Weights of a small sound classifier: 6.86M parameters, 26041 training examples.
Rows from block 3 of a small sound classifier, named by matrix and row number. Each number is 128 + 32 x the weight over its row's rms, rounded and kept within 0 to 255. All counts start at 0. After the name is the row's rms in percent of the matrix's.
After each channel's rows are labels from the 100 clips, of 14976, where the channel reaches its highest value: "loudest" is the band of the loudest frequency at the time of the peak. Only what is clearly more common there than usual is listed. The data: short made-up English sentences, spoken by a formant synthesiser in many voices.
# conv: width-3 conv (model.blocks.3.conv.weight, 144x144x3, each kernel summed), inputs 0-143

conv.140 097 [117 159 137 153 154 185 119 190 135 163 106 139  95 129 158 143 141 130 139 112 133  64 163 127  90  96 103 140 144 184 138 185  82 173 195 203 103 134  79 107 162  69  96  42 137  87  94 169 173 118 121 163 121 172 152 141 104 151 172 108 163 101 199 172 110 128 160 185 118 177 135 130 126 169 112 136 165 113 110  96 124 140 121 102 185  84 134 116 101 158 123  98  97 139 140 152 169 128 157  83 139 174  99  95  83 105 122 107  97 208 151 151 138 143 210 148 131 192 120 138 102 129 101 104 138 135 143 117  98 118 107 137 106 123 153 140 127 127  94  92 143 120 111  98]
loudest: 250 to 500 Hz

conv.2 101 [155 178 103 127 119 166 151 152  86 136 108  85 199 168 127 194 140 106 101 151 159  95 150 125 158 146  52 114 137 127  59 106  95 110  98 124  97  87 118 164 139  99 110 163 172 161 177 119 113 106 143 124 124 124 140 151 166 137 125 185 119 199 129 151 147 120 104 117  97 115 150 129 113 130 116  82 153  92  71  90  98 156 157 136 127  78 151 100 194 155  75  56 176 107 110 142 111 117  50 117 149 121 124 129 146 142 131 138 171 160 160 195 219 101 178 141 134 140  93 146 131  93 109 131  89  95 106 134 114 109 126 170 104 118 156  85  90 164  85  90 149 120  98 105]
loudest: 500 to 1000 Hz

conv.89 080 [167  78 129 148 128 125 118 155 182 111 132 106 136 122 130  97 112 156 166 158 119 103 135 143 110 157  73 167 181 147 113 118 120 145 152 187  77 123 147 104 137 177  81 161 146 130 131 129 160  34 132 147 130  79 100 119 145 133  99 111  80 172  98 183 142 141 181 104 173 119 143 118 102 171 135 135 103  85 144  99  35 134 145 121 132 113 125 168 106  97 155 161  97 122  80 131 187  67  72 132  90 156 129 169 161 105 185 181 141 176 195 167 107 102 130 135 141 174 195 108 179 142  68 141 128 126 123 146 130 151 115 111 113  79 122 145 158 161  95 147  91  86 116 155]
loudest: 500 to 1000 Hz; 250 to 500 Hz

conv.78 087 [162 129  93 169 124 146 163 179 111 150 137 139 169  71  76 171 179  63 158 147  86 114  85 161 159 149 136 100  69 151  95 124 143 195 187 115 115 176 157 117 169 155 114 116 128 154 134 150  98  78 153 124 109 134 115  68 109 103  94 120 124  92 156 156  99  99 145  81 156  97 173 121  93 117 143 146 100 194 177 134 117 115 167 131 130 117  90  98  99  84 198 171 129 187 139 137 151 101 142 138 132 191 147 125  85 126 174 165 161 119 181 144 119 104 144 164 118 173 137  76 147 114 112 119 149 218 103 138 160 116 131 164 164  85 115 129 122 172 126 129 123 111  80 165]
loudest: 500 to 1000 Hz

conv.107 112 [ 97 126 130 188  79 140 102 153 154 125 100 116  97 157 111 150 151 138  86  64 161  89  86 138  94 116 150 109 180 138  99 148 155 152 111 155  95 142 100 166 111  71  68 147 101  84 123  80 162 142  77 103  85 131 112 152 174 166 109 130 118 150 154 146 127  96 167 126 142 100 108 143  90 134 116 163 157 159 145 129 122 213 147 118 148  38 110 117 112 129 137 127 170 158 218 118 156 177  90 135 139 126  46 116 171 139 116 196 134 117 149 101 164 102  78 175 145 151 123 124  91 133 161  64 117 131 184 115 174  89  81 183 105 111 125 118 150 107 154 149 124 141 113 116]
loudest: 500 to 1000 Hz

conv.117 096 [148 117  74  89  77 151 144 114 161 141 147 106 155 162 101 189 148 159 176 100 100 124 172 144 152 161  97 126  79 201 147 106 130 153 150 110 121 138 132  65 158  74 107 138  96 113 113 105 173 128  82 136  95 120 102  62 132 173 164 147 147 105  26 179 136 115 109 107 140 127 124 172 108 101 131 167 170 135 137  42 126 158  78  98 167  97 133 146 185 118 113 171 142 135 204 132 134 107 145 158 112 104 147 118 123 115 152  93  94 154 129 105 132  50 132 109 132 164  81 115 153 132 135 138 154 110 129 158  70 125 150  97  98 114 187 162 176 104 109  68 126 108 114 118]
loudest: 500 to 1000 Hz

conv.98 095 [170  82 187 102  99 167 166 115 134 108 169 104 124  91  87 147 207 142 117 193 148 140 126 162 126 125 136  59 118 146 123 127 100 159  99 125 169 109 132 143 172 111 124 101 136 133 122 138 187 134  98 111 144 152 115 104 117 105  99 106 119 122 198  75 124  86 120 201  74 126 163 155 133 124 139 139 122 163  95  89  76 105  85 103 155  59 151  44 167  92 197 155  91 100 153 142 137 139 146 169 126 139 165  77 112  92 126 120 146 137 167 130  92 103 145  93 122  94 105 119 108 147 113 159 120 137  65 124 134  92  95 164 103 122  88  77  84 174 145 137 172  87  78  97]
loudest: 250 to 500 Hz

conv.123 102 [133 134  96 130 190 122 100 135 110 106 124 137 173 101 140 125 140 115  79 132  97 118 168 152 148 104 127 162 123 113  92  93 111 128 147 100  83 199 104 108  84 121 120 145 179 135 148 132 116 109 133 158 119 122 179  93 152 127  96 165 163  77 196 153 117 133 100  57 113 144 137 122 102 127 126  86 133  72  97 163  79  89 138 148  90  70 141 156 168 148 119  40 144 110 102  74 132  59 104  78  94 102  91 113  78  47 113  71  83  92 147  70 148 118 158 157 166 165 154 178 135 109 106  75 165 122 107 143 141 102 194 109 136 155 145 159 131 119 103 111 176 135 135 147]
loudest: 250 to 500 Hz

conv.38 102 [129 127 144 171 161 114 107  88 111 129  68 114  80 182 111 143  94 170 132 183 114 103 128 151 117 119 149  71 156  80 133  70 184 112 123 111 106 110 185 149 133 112 120 124  95 151 168 145 143 158 123 103 149 110 118 124  87 162 117 154 131 124  88 221 100 187 181 128 102 195 108 128 169 118 149  91  78 132 162 123 174  98  94 156 154 172 140 120 126 133 126  97 121 129  93 104  73 144 125  97 121 110 127 199 120 168 143 162 137 133 104  90 205 173 129 119 115  42 151 118 112 121 117 133 132 189 126 179 219 112 116 119 112 140 139  91  69 133 140  96 172 117 106 123]
loudest: 500 to 1000 Hz; 2000 to 4000 Hz

conv.11 097 [166  60 107 127 111 128 133 131 126 132 113  80 121 122  95 178 146 140  99 126 156 109 131  56 113  43  98  89 116 120 140  87 130 223 136 126  98 168  88 183 142 127 180 105 113 112 111 123 161 121 170 142 127 198 120 103 167 138  89 152 122 146 157 162 169 163 175 133 112 113 144 153 129 145 169 128 105 137 119 119 132 158  96 154 128 130  35 153 172 137 108 122 130  99 126  68  58 136 107 165 158 113 129 159 122 185 116  59 127 185 125 116 170  80 116 116 108 151 153 113 157 146 110 153 152 105 114  95 106 121 133 121  94 105 163 103 205 112 180 101 136  69  77 109]
loudest: 4000 to 8000 Hz

conv.110 102 [ 84  84  97  95 106 121 143  73 146 112 145 133 166  81  88 101 118 152 106 133 100 150 171 150 136 135 150 140  90  77 107  98 157 117 101 101 185  70 178 133 138  92 113 115 135 119 121 172 200  97 100  83  77 121 102  77 143 122 123 129 139 174 104 114 109 103 165 114 100 168 142  80 122  96 102 122  98 115  93 114 148 240 114  98  77 144 119 105 119 157 103 150 124 133  95  99 146 142  86 142 152 128  82 151 193 101 118 119 165 150 147 128  70  63 164 136 160 113  84  92 162  89 199 112 122 149 143  96 116 138 120 123 118 121 123 173 163 133  97  25 130 104 108 104]
loudest: 250 to 500 Hz

conv.79 099 [191 129 104 109 181  98 121 141 121  94 137  99  86  90 125 166 206 138 121 112 110 114 132 121   9 113 147 141 172 190 130 145 148 187  85 133  97 149 119 123 180 113 136 146 138 133 138 139 123 145 138 147  86 115 207 145  75 140  91 115 140 160 142 220 119  98 131 156 120 154  97 176 127 106 157 109 181 127 132 106 101 158 150 152  57 104 173 117  94  99 172 108 135  92 140 106 179 105 145 159 105 154 114 137 137 138 115 125  44 142 138 131 155 132 113 196  96 154 135 130 144 170  81 131 113 108 155 132 146 139 207 113 107  86 139 144  86 149 137  82 115 139 152 104]
loudest: 250 to 500 Hz

conv.83 102 [138  80 174 160 129 179 100 123 153 118  93 150 100 152 175  93 146 150 111 120 144 151  62  84 110  93  82 150 159 120  93 176 122 100 127 129 139 136 100 165  61 120 204 156 149 148 157 116 134 134 125 129  89  77 122 173 121 161 110  97  73 126 106 116 152 102 114 122 101 140 152 123  76 146 184 129 134 131  67  75 100 133  95 156 225 134  91  90 145  81 185 169 138  94 127 160  86 133 154 100 139 126 126 103 164 124  70 155 135  86 148 171 127  98 118  77 179 106 102 117 122 130 129 124 138 135 153  96 164  97   6 154 130 127 121 124 131 117 101 148 174 120 125  88]
loudest: 250 to 500 Hz

conv.132 109 [151 117 167 147 126 100 130  97 148 133 139 163 139 143 192 182 136 137 160 117 137  98  31 190 104 182  93 143 124 124 180 122 131  72 101 108 102 159 114 123 122 164 147  86 159 138 128  87 124 126 107 151 126 138 118 125 149 149  51 133 119  89 114 149  54 143 108  99 135  50  93 109 147 112  85 149 134 133  86 118 120 201  81 166  98 163 139 115  58 167 100 110 136 160 139 144 143  98 123  65 105 135  97  94 198 173 140 139 137 101 127 149 101 169 140 144 131 136 131 135 206 142  77 134  86 137 122 155 196 111 136  75 129  85 170 151  87 110 128 145 127 135 183 113]
loudest: 500 to 1000 Hz; 250 to 500 Hz

conv.76 105 [186 162  48 108 116 115 110 168  99 121 156 177 113 137 146 170 181 168 152 146 141 165 139  74 181  93 169  98 132 142 118 118 138  83  63 138 152  96 181 141 163 152 128 103  60 171  71  81 113 163  48 126 144 151  99 142 118  96 145  98 142  92 122  94 118  79 136 164 134 119 177  96 142 140 130 111 132 158 107 173  90 110  75 126 132  82  69 147 105  94 142 175 156 142 148  91 180  91 174  93 114 131 111 180 150 125 115  62 118 115 156 129 122 114 164 140  94 131 146 123 159 115 128 118 106 120 113 111 141  93 109 160 176 100  72 135 145 129 140 155 117 171 212 137]
loudest: 500 to 1000 Hz

conv.46 098 [157 107 144 101 121 197 118 130 120 103  84 168 109 131  58 120 131  95 138 122 111 136 137 111 140 118 126 130 192 170 102 197 130 111 126 140 113  98 160 144 131 124 109 159 156 117  69 124 113 192 125 113 114  96 155 109  64 137 173  89 173 156 129 155 121 124 150 121 115  52 139 103 121 140 173  74 128 123 132 107 130 187 142 178 130 101 119 144 113 120  97 118  82  95  61 122  88  95 159  88 147 119 159  90 182 130 138 139 110 111 163  57 120 103 152 145 194 145 118 175 132 149 147  78 113 129 150 121 139 246 145 123 108 192 133 122 192 145 178 137 148 120 140  65]
loudest: 250 to 500 Hz

conv.18 092 [ 33  96 112 156 161 101 137 121  96 157  75 131  50 129 130 132 133 138 134 108 121  90 121 151  97 119 102  79 145 125 124 134 126 173 150  66  98 106 112 188 143 169 105 118 105  30  94 129 163 101 125 125 108 168 124 157  67  92  90 175  85  99 129 149 154 120 120 121  61 132 108 120 125 108  87 188  97  69 114 150  36 118 154 177 111 109 158 177  93 102 143 114  81 176  93  98  99 194 139 167 146 131 119 117 160  80 102  93 169 125 174 116 119 124 127  83 182 123 134 124 103 116 114 113  90 126 137 141 153 152 125 154 115 148 147 140 126 170 150 121 158 107 113 176]
loudest: 500 to 1000 Hz

conv.134 090 [139 126 152 179 203 182  82 146 159 164  59 130 124 145 164 101 189 153  81 103 145  71 126 143  61 180 124 214  98 196 114 135 125 142 134  80 100 124 138 200 138 102 191 107  82  87 121 169 113  86 182 122 127 124 127 127  99 149 104 147  98 122 117 156 156 172 105 138  93  93  79 143  85  84 124 108 134  92 143 132 143  92 142 122 129 149 156 159 172  80 107 135 137 138 133 137 157 133 123 127 177 137 104 120 129 155 133  66 128 165 188 127 106  85 135 105 135  99  71 157 146 104 118 106 133 112 169 114 137 106 182 132 139 160  48 104 123  97 148 156 111 112 135  95]
loudest: 500 to 1000 Hz

conv.0 106 [181  95 133 131 129 102 134 166  91 127 132 112 120  82 167  61 132 195 111 127 176  87 173 113 185 123 137 105 161 168 172 160  81 113 128 105 123 167 125 157 170 108 140 130 182 134 133 174 199 108 151 119 120 133 106 168 122 124 137 138 117 120 151 148 144 103 100 110 117 137 138 122 110 140 181 120 163  73 157 120 161 176 114 105 166 129 127  86 131 132  92  78 164 109  81 143 120 103  90 112 144 186 143 108 117 150 159 124 164 165 154 142 113 184  85  86 145 167 139 125 107 186 133 158 127 129 112  57 185 151 113  89 147  53  73 130 166 124 141 201 192 127 165 197]
loudest: 250 to 500 Hz

conv.56 105 [127 132  13 124 156  82 135 141 166 143 144 125 109 180 130 163 145 207 172 146 106 128 103  72 105 151 107 147 116 110 125 103 139 143  96  70 131 133 125 105 153 143  69 119 100 105 185 127  89 113 121 146  58 106  95 158 140 114 107 165 144 153 153 100 175 158  86 130  89 109 135 138  99 138  66 144 118 149 141 104 165 137  84 126 147 136 167 171 154 169 167 115 127 125 151 156  84 123 103  72 186 120 193 164 154 115 124 169 111 163  95 176 123 137 176 124  90 116  88 125 141 136 149 188 145 175 163 126 130 156  94 148 153  99 179 157  98  78 140 198 127 160 162  92]
loudest: 500 to 1000 Hz

conv.92 101 [124 111 157 108 148 133 111 117  95 225 134  81 120 141 163  91 150 124  95  82 137 119 158 142  74 108 133 198 109 132 130 129 152 168 117  96 119 169 114 132 149  53 159 123 119 133 149 119 107 102 225 160 161 111 132 172 147 141 142 133 110 142 189 111  61 135 118 134  97 111  68 148 129 148 146 146 121 141 116 147 137 130 127  72 144 148 115  77 120 165 119 161  95 196 131  92 104 130 105 162 117 117 155 140  94 166  98 165 137 120 213 173 135 185 152 114 121  72 160  99 177 161 194 127 149 167 131 130  54  94 189 167 116  97 139  95 132 133 137 131  94 133 176 142]
loudest: 250 to 500 Hz

conv.45 099 [161 124 103 160 133 125 116 152 149  73 131 148 115 145 104 134  96  88  76 130 150 147 107 153 120 125 125  95  80 169  86 149 133  83 148  64 167 155  55 108 154 115  64 120 142 100 167 102  64 127 138 116 126 200 113 131 136 139 131 137 112 149  83 150 132  98  76 179  76 101 170 139 130 103 163 130 180 149 147 117 106 150 158 131 168 163 175 126 150 156 175 152 132 126  79 176 126 146 117 152 141 116 126 162 107 124 168 164 201 185 101  83  91 151 145 137 136 191 144 158 107 159 198 154 111 219 134 169 153 154  73 107 119 127 137  84 116 130 112 167  71 152 144 153]
loudest: 500 to 1000 Hz

conv.15 108 [ 61  86 150  71 147 173  93 134 130 132  69 181 121  78 164 114 170  98 145 133 106 183 119  94 155 155 122 151 144 121 102 131 167 142 153 157 107 114  90 155 173  20 137 174 164 151 112 151 110 101 127 150 137  85 142 139 112 114 153  77 103 134 148 135 134 159 145 121 134 102 151 168 115 178 103 146 190 170 135 130 123 170 156 216 132 176 146 118 147  79 153 158 126 108 131 169  86  85 136  71 114 100 161 107 144 119  95 169 150  93 156  77 138 123 159  93 103 115 158 161  66 152 160  98 144 175 144 115 101  99 161 106 155 144 142 124 111  54  67 108 145 113 130 135]
loudest: 500 to 1000 Hz

conv.62 101 [135 150 118 159 100 152 125 146 130 115 167 133 169 214 109 102 148 134  97 117 122 130 122  39  78 194 125 198 110 184 113 125 130 166 121 143  81 102 151 101 104  81 102 178 157 161 140 118  59  78 132 135 106 123 118 102 142 113  87 108 148 120 243 111  86 111 103  89 148 171 111 109 110 157 110 131 140 108  67 156 119 131 108 110 134  66 126 110 130 159 152  54 128 161 151  93 157 153  96  89 144 103 127 153 105 150 149 141  81 150 143 121 130 141 124 137 160 184 133 149 122 102 148  94 117 173  97 130 156 125 169 181  83 121 152 133  83  74 155  82  76 157 115 121]
loudest: 500 to 1000 Hz

conv.69 092 [152 105 144 115  79 135  98 151 178  66 105 115 121 115 116 127 128  92 167  58 128 164 164 132  93 128 111 139 104 137 135 126 180 129 155 136 100 131 110 179  95 124 151 120  83 156 103 115 124 137  72 175 192 117 145 118 146 133 108 139 162 111 127  94 154 137 105 121  82  67  93 134 127 116 167  76 145  99 108  59  66 146 131 109 147 151 150 105 114 123 171 105 153 158 203 161 138  89 167 109 147 109 141 153 136 174  83 104 149 119 120 125 163 167 172 136 143 142 104 100 171 171 150 117 186 118 198 106 198 136  66  75 152  72  81 143 157 107  94 160  82 175 190 124]
loudest: 250 to 500 Hz

conv.87 097 [ 91 150 150 113 133 174  88  91 110 124 116  64 152 124 105 145 100 179 156 153 166 160  94 132 157 151 148 186 145 114 118 162 147  35 154  98 118 143 134 100 149 155  86 190 126 112 127 121 155 156 142 125 124 119 162 137 167 140  94 207  85  98 131 130 122 118 109 167 105 132 120 128 160  86 129 138 125  93 111  89 134 120  92 123 146 175 139 163 130 151 186  94  85 115 184 166 152 129 115  99 116 140 123  93 142 173 122 137 116  60  99  75 117 117 161 103 145  45 107  77 109  78  88 104 106 117 118 140  53 195 129 117 174 151 103  52 108 175 149 167  94 105 157  96]
loudest: 500 to 1000 Hz

conv.81 088 [ 92 190 107  97 106 138  77 143 125 152 136  93 121 125 121 127  80 231 217 114 159 143  77  83 127 102  92 119  68 104 116 169 152 111 121 102 155 166 145 133  88 108 126 129 112 114 121 123 119 112 136 137 174 154 174 143 194  97 138  81 178 164 125  81 110 146 126  93 202 158 154 120 150 121 200 135  91 104 143 117 134 132 119  68 151 136 143 117 163 169 155 130  68  86 122 144 111  86 127 133 116  58 135 145 163 160 108 111 144  95 121 148 109  90 166 113  95 130 176 167 144 131 119 140 128 117 142 105  36 116 144 143 136  68 183 125 106 144 169 158 129 143  90  91]
loudest: 250 to 500 Hz

conv.43 103 [115 155 130  81 109 149 136 167  55 212 125  86 134  74 134 142 137 158 101 111 173 133  81 122 130 115 167 145 117 136 117 100 160 118 110 115 128 157  82 167 205 156  90 118 155 130 133 160 205 131 136 156 115 197 132 223 102 122 147 122 129 143 100 147 129  64 135 138 171 126  76 194 105 129 131  92 157 134 118 127 113 159 111 114 185 186  79 127 134 186 114  91 116 112 146 166 142 150 155 137 161 129 149 169 130 121 132 135 128 134 107 101 102 160 144 195  56 167  93 146 120 183  68 148 139 158 115 122  90 125 165 128 116 140 133 156 132 120  95 140 114 115 214 132]
loudest: 250 to 500 Hz

conv.138 094 [131  90 118  82 192  88 128 159 119 132 195 143 122  77  78 149 109 147 197 168 134 138 136 123 205  94 121  62  73 144 148 127 104 100  90 170  92 106 132  59 141 135 168 184 136 107  97  87 109 105 103 105 144 162 118 140 112 100 151 139  71 101 104  54 108 122  95 136 132 103 134 107 102 131 114 186 161  62 169 171 106 115  70 151 152 108 157  74 175 114 180 153 135 150  95 138 111 132 136 146 126 129 172 113  99 129 186 110 157 135 147 155 120  98 182 119 141 133 156 117 153 106 118 156 167  73 122 128 139 145 129 116  97 183 131  80 113 119 176 119  84 153 102 186]
loudest: 250 to 500 Hz

conv.85 099 [197 111 125 152 153 123 125  97 109  97 123 145  69 130 176 101  84 143 122 153 164 146 140 129 117 118 123  82 123 129 141 125 144 119 167 130 135  51 209 139 146 187 118 110 150 124 201 143 180 155 104 140  99 161 108 161  99 152 134  85 136 129 130 132 131  97  94 129 130 151 192 150 166 112  81 134  98  93 195 120 160 117  81 159 132 101  93 114 133 131  70  75 109 109 127 106 118 175  87 124 118 118  71 179 108 164 164 108 122 159 165 116  96 128 102  70 141 176 123  68  48 165 105 102  99  88  84 100 124 140 102 138 158  93  81 185 138 161  94 147  63 125 111 145]
loudest: 4000 to 8000 Hz; 2000 to 4000 Hz

conv.114 100 [174 116  88 143 188 112 116  86  99 123 206 162 119 163 124 136 107 102 133 102 134 134 136 130 127 193 100 119 120 111  96 109  83 156 108  84 135 127 123 157 127 117 144  79 135 133 173 163 139 107 218 145 171  91  68 130  70 105  81  81 127 140 156 154  95  80  97 105 211 108  87 123 108  60  94 158 175  98 145 115 130  80 115 139 127 121 128 155 141 183 122 126 194 111 120 172  88 158 117  87 163 139 121  98 162  92 111 119  95 114 116 175 120  94 131  65 103 111 133 111 166 135 126 162 161 108 137 185 141 164 172 113 165 161 158 113 114 181 166 143  74 161 119 149]
loudest: 500 to 1000 Hz

conv.139 095 [100 129 130 144 115 189 109 145 168 209  65 112 162 128 132 158 169 116 151 129 114 136 146 156 161  92 137 114 134 168 125 130  92  78 148 136 173 120 121  87 139 106 137 131  91 100 111 124 164  86 125 134 103 126 123  86 121 108 148  86 176 111  78 121 191 114 107 122 188  83 157 119 142 154 127 159 126 148  77 147 152  79 108 160 135 121 100 116 110 152 114 105 138 101 125 144 154 106  94 129 140  98 114  90 148 127 124  96 113  76  97 204 116  66  69  85 176 135 142 105  82 122 134 197 102 174 210 133  80 171 106 148 143  86 224  95 123 150 118 199 103 123 166 139]
loudest: 250 to 500 Hz

conv.99 111 [108 106 109 133 144 148  64 124 202 103  78 107 151  13 182 139 111 168  94 137 157 161  89 153 199  90 109 188 115 204  54 125  84 119 187 183 169 127 161  94 161  65 117  99 135 138 106 151 137 103 145 152 112 132 189 113 153 168 115 144 155 129 148 131 135  56 133 110 160 102  93 133 115  93 101 116 123 165 153 135  73 125 131 141 117 119 152 132  86 119 141 127 169 119  88 140 125 146 114  98 121 124  98 153 166 113 155 103 156  91 111  68  88 165 126 157 128  94 127 169  94 127 112 169 103 137 121  89 153 111 114  79 120 116 123 114 133 109 145  84 114  93  85 100]
loudest: 250 to 500 Hz

conv.57 111 [ 88 126  88 141 156 118 163 110 168 124 110 131 161 181 145 176 116 103 230  80 147  98 155 130  93 126  77  96 113 142 102 136 149 117 113 172 165  96 104 146  99 116  94 172 120 144 146 147 102 145 175 145  83 109 141 116 156 173  49 145 126 131 171 133 151 141 128 143 146 142 137  88 108 152 136 131 144 153 136 112  74 193  61 179 134 142  77  83 131 101 121 108 156 149 179 132 114 149  60 141  64 146  99 128 152 118 196 127 114 101 177 106 107 150 125 126 141 145 132  93 139 126 154 162  86 160 119  85 132 212 197 192 171 126 116 155 137 101 126  84  99 139  89  93]
loudest: 250 to 500 Hz

conv.70 099 [186 110  92 173 194 101 108 136 127 116 142 153 120  73 185  94 145 151 162 106 183 106  87 111 123 175  52 165  84 141 148  55 173 107 122 122 132 124  82 187 142  95  91 119 125 121 166 131 133 128 127 137 120 135 113  95 118  75 121 124  85  66 121  75 143 124 104  71 112 115 124  95 100 111 128 159 136  96 126 106 178  96 125 147 180 140 131 154 114 107 115 105 113 144 128 124 121  77 120 113 142 146 156  81 135  97 126 172  89  73 137 151  92 152 128  95 134 126  60 126 176 118  72  95 140 127  94 139 220  82 165 162  91 103 111 130 182 114 171 198 157 116 145 150]
loudest: 250 to 500 Hz; 500 to 1000 Hz

conv.129 098 [ 87 130  95 137 155 182 142 140 186 132 120 132 160  95 140 154 129 111 158 108 160  62 133 153 148 163 174 104 105 121  84 216  84  46 126 137 144 138 124 158 118  77  84  70 164 104 116  93 128 132 130  90 116 110  98  94 142 180 193 160  95 145  98  97 169 119 117 192  53 118  79 159  95 134 173 137 154 132 140 138  83  75  91  74 133 125 195 126 128 121 134 183 107  87 114 186 154  92 125 130 145 132 129 196 139 123 142 148 110 112 109  96 114 120 118 192 143 164 113  58 133 124 139 114 174  83 125 122 119 122  86 102 147 114 106 158 117 139 173 148 112 124 110 152]
loudest: 500 to 1000 Hz

conv.12 116 [149  80  82 117 187 149 112 122 113 155 108 163 186 130 151 153 150 105 132 141 109 154  84  97 160 169 134 148 117 162 129 122 101 144 138  85 174 135 108 161 128  87 118 104 144 130 197  80  74 121  51 128 100 108 170  91 150 120 133  90 111 108 224 195 106  58  75 160 133 119 130 103 148 100 144 106 131 112 142  88  87 119 100  98 134 134 116 136 165 188 151  83 119 149 141 164  88  97 105 138 125 167 110 131 160 196 102 122 113 112 113 119  95 146 180 110 134 119 109 175 157  94 148 102 147 144 115 145  83 181 101 195 127 179 152  77  90 134 166 186 145 102 172 125]
loudest: 250 to 500 Hz; 500 to 1000 Hz

conv.49 095 [177  85 158 114 149 129 123  75 164 139 139 189  67 133 165  95 139 131  91 125 208 121 125 138 170 101 125 172  78 136  98 117 165 130  85 163 157 143 126 164 106 159 116 140 157 101 151 154 135  81 113 133 133 209  94 136 132  97  93 173  73 120 192  92 125 159 114 122 125 128 167 116  85 154 130 123 158 116 152 189 150  79  97  82 170 105 103 150 151 123 152  99 189 136 117 126  56 102 114 107 169  92 105  99  87 118 162 178 147 104 152 139 157 103 114 156  56 118 152 135 104 116 173 160 141 117  84 115  97 109 200 189 142 121 148 128 170  93 147 123  96 164 175 131]
loudest: 500 to 1000 Hz

conv.91 095 [116 131 126 147 175 143  77 166  74 185 128  52 127 101 127 166  87 126 108 121  55  85 116 139 111 152 139 142 120 165 153 100 142 181 141 158  89 118  81 156 160 116 103 160 177  97 119  67 167 183  96 159 113 201 132  87 133 114 136 106 144  99  77 112  76 120 187 205  93  95  95 143 127 118 167 167 105 125 135 136 132 139 105 107 150 129 134 143 146 139 102 122 105 138 174 146 148 115  78 163 125 176 154 103 115 143 152 101 115 152  77 166 166 148 140 122 178 108 182 146 158 115 133 114 129  92 165 124  90  81 203 152 179 150 177 125  74 126 146 123  84 169 160 145]
loudest: 250 to 500 Hz

conv.141 102 [126 164 108 160 122 142 135 114 164 162 191 137 109 118 135 107 166 193 172 190 101 140 118 141 129 179 106 151 131 163 121 110 156  90  81  85 138 157 142  78 140 152 127 127 108  94  98  99 145 185 139  89 166 139 105 100 147 102 169  93 123  81 133 118 114 115  55 100 133 105 146 119  95 116 136 159 101  70 174 111 166 149  49 131 100 166  95 129  95 124 151  92 149 159  46 122 139 165  66 100 159 159  92  47 159 143 126 108  82 127  92 133 100 111 137 119 133 109 120 186 160 121 106 139 110 101 115 150 177 197 155 126 181 129 135 155 172 101 112  88  68  94  86 128]
loudest: 4000 to 8000 Hz

conv.75 097 [142 145 102 127 175 116 171  65 101 102  90 173 131 144 224  96 125  82 136 112  76  99 142 148 179 146 138 118 112 132 149 114 114  98  86  98  89 105 115 133 149  48  83 125 103  88 117 112 154  88 156 148 171 134 188 105 120 163 164 108 104 143 179 183 139 159 157 141 162  86  84  72 169 206 133 106 103 139 129 146 137 110 158 157 121  54  79 128 152 134 124 123 170 102 136 112 156 113 134 192 107 149 111 126 123 194 102 132 146 140 164 193 132 102 114 139 128 143 135 128 153 108 146 110 102 102  76 169 220 138 106 142 115 117 116 102 104 145 127 179 127 173 157 142]
loudest: 250 to 500 Hz

conv.7 106 [125 102 140 128 104  93  95  95 108 131  93 146 141  92 141 198 171  83 115 164 193 185 140 115 142 115 114 135  89 118  94 113 132 148  94  86 110  86  78 198 149  57 121 109 131 172 152  78 143 145 156 164 130  44 129  94 146 118 157 135 106 131 144 188 111 187 158  96 108 184 119 138 181 144 159 146 104 172 128 131 196 127 164 178 111 155 156 120 171 112  84 100 168  99 127 103  71  92 143 103 122 119 129  75  66 125 128 162 118  79 192 139 139 166 142 125 126  75 100 142 104 159 113 154 138 160  83 129 105 124 161 145 123 143 136 114 169 100 128 136  63 166 151 106]
loudest: 4000 to 8000 Hz

conv.143 092 [ 86 112 123  99 156  82 174 102 137 105  89 117 107 178 114 190 102 145 117 149 119 150  84  72 133 229  91 146 134 154  98 143 100  87 141 123 147  93 131 121 134 141  76 141 129 180 131 146  90 128 108 144 125 137 126 148 179 126  92 114 152 113 146 131 150 118 153 117  81 117 138 123 122 159 155 186 138 133 178  82  58 172 105 149  71  62 162  78 161 168 155  20 135 114 178 133 130 105 106 109 182 112 120  92 112 126 122 125 106 132 114 117 136 161 103 126 123 140  92  99 115  88 120 111  62  81 135 205 122 142 103 135 117  97 200 106  91 131 174 131 125 124 168  92]
loudest: 500 to 1000 Hz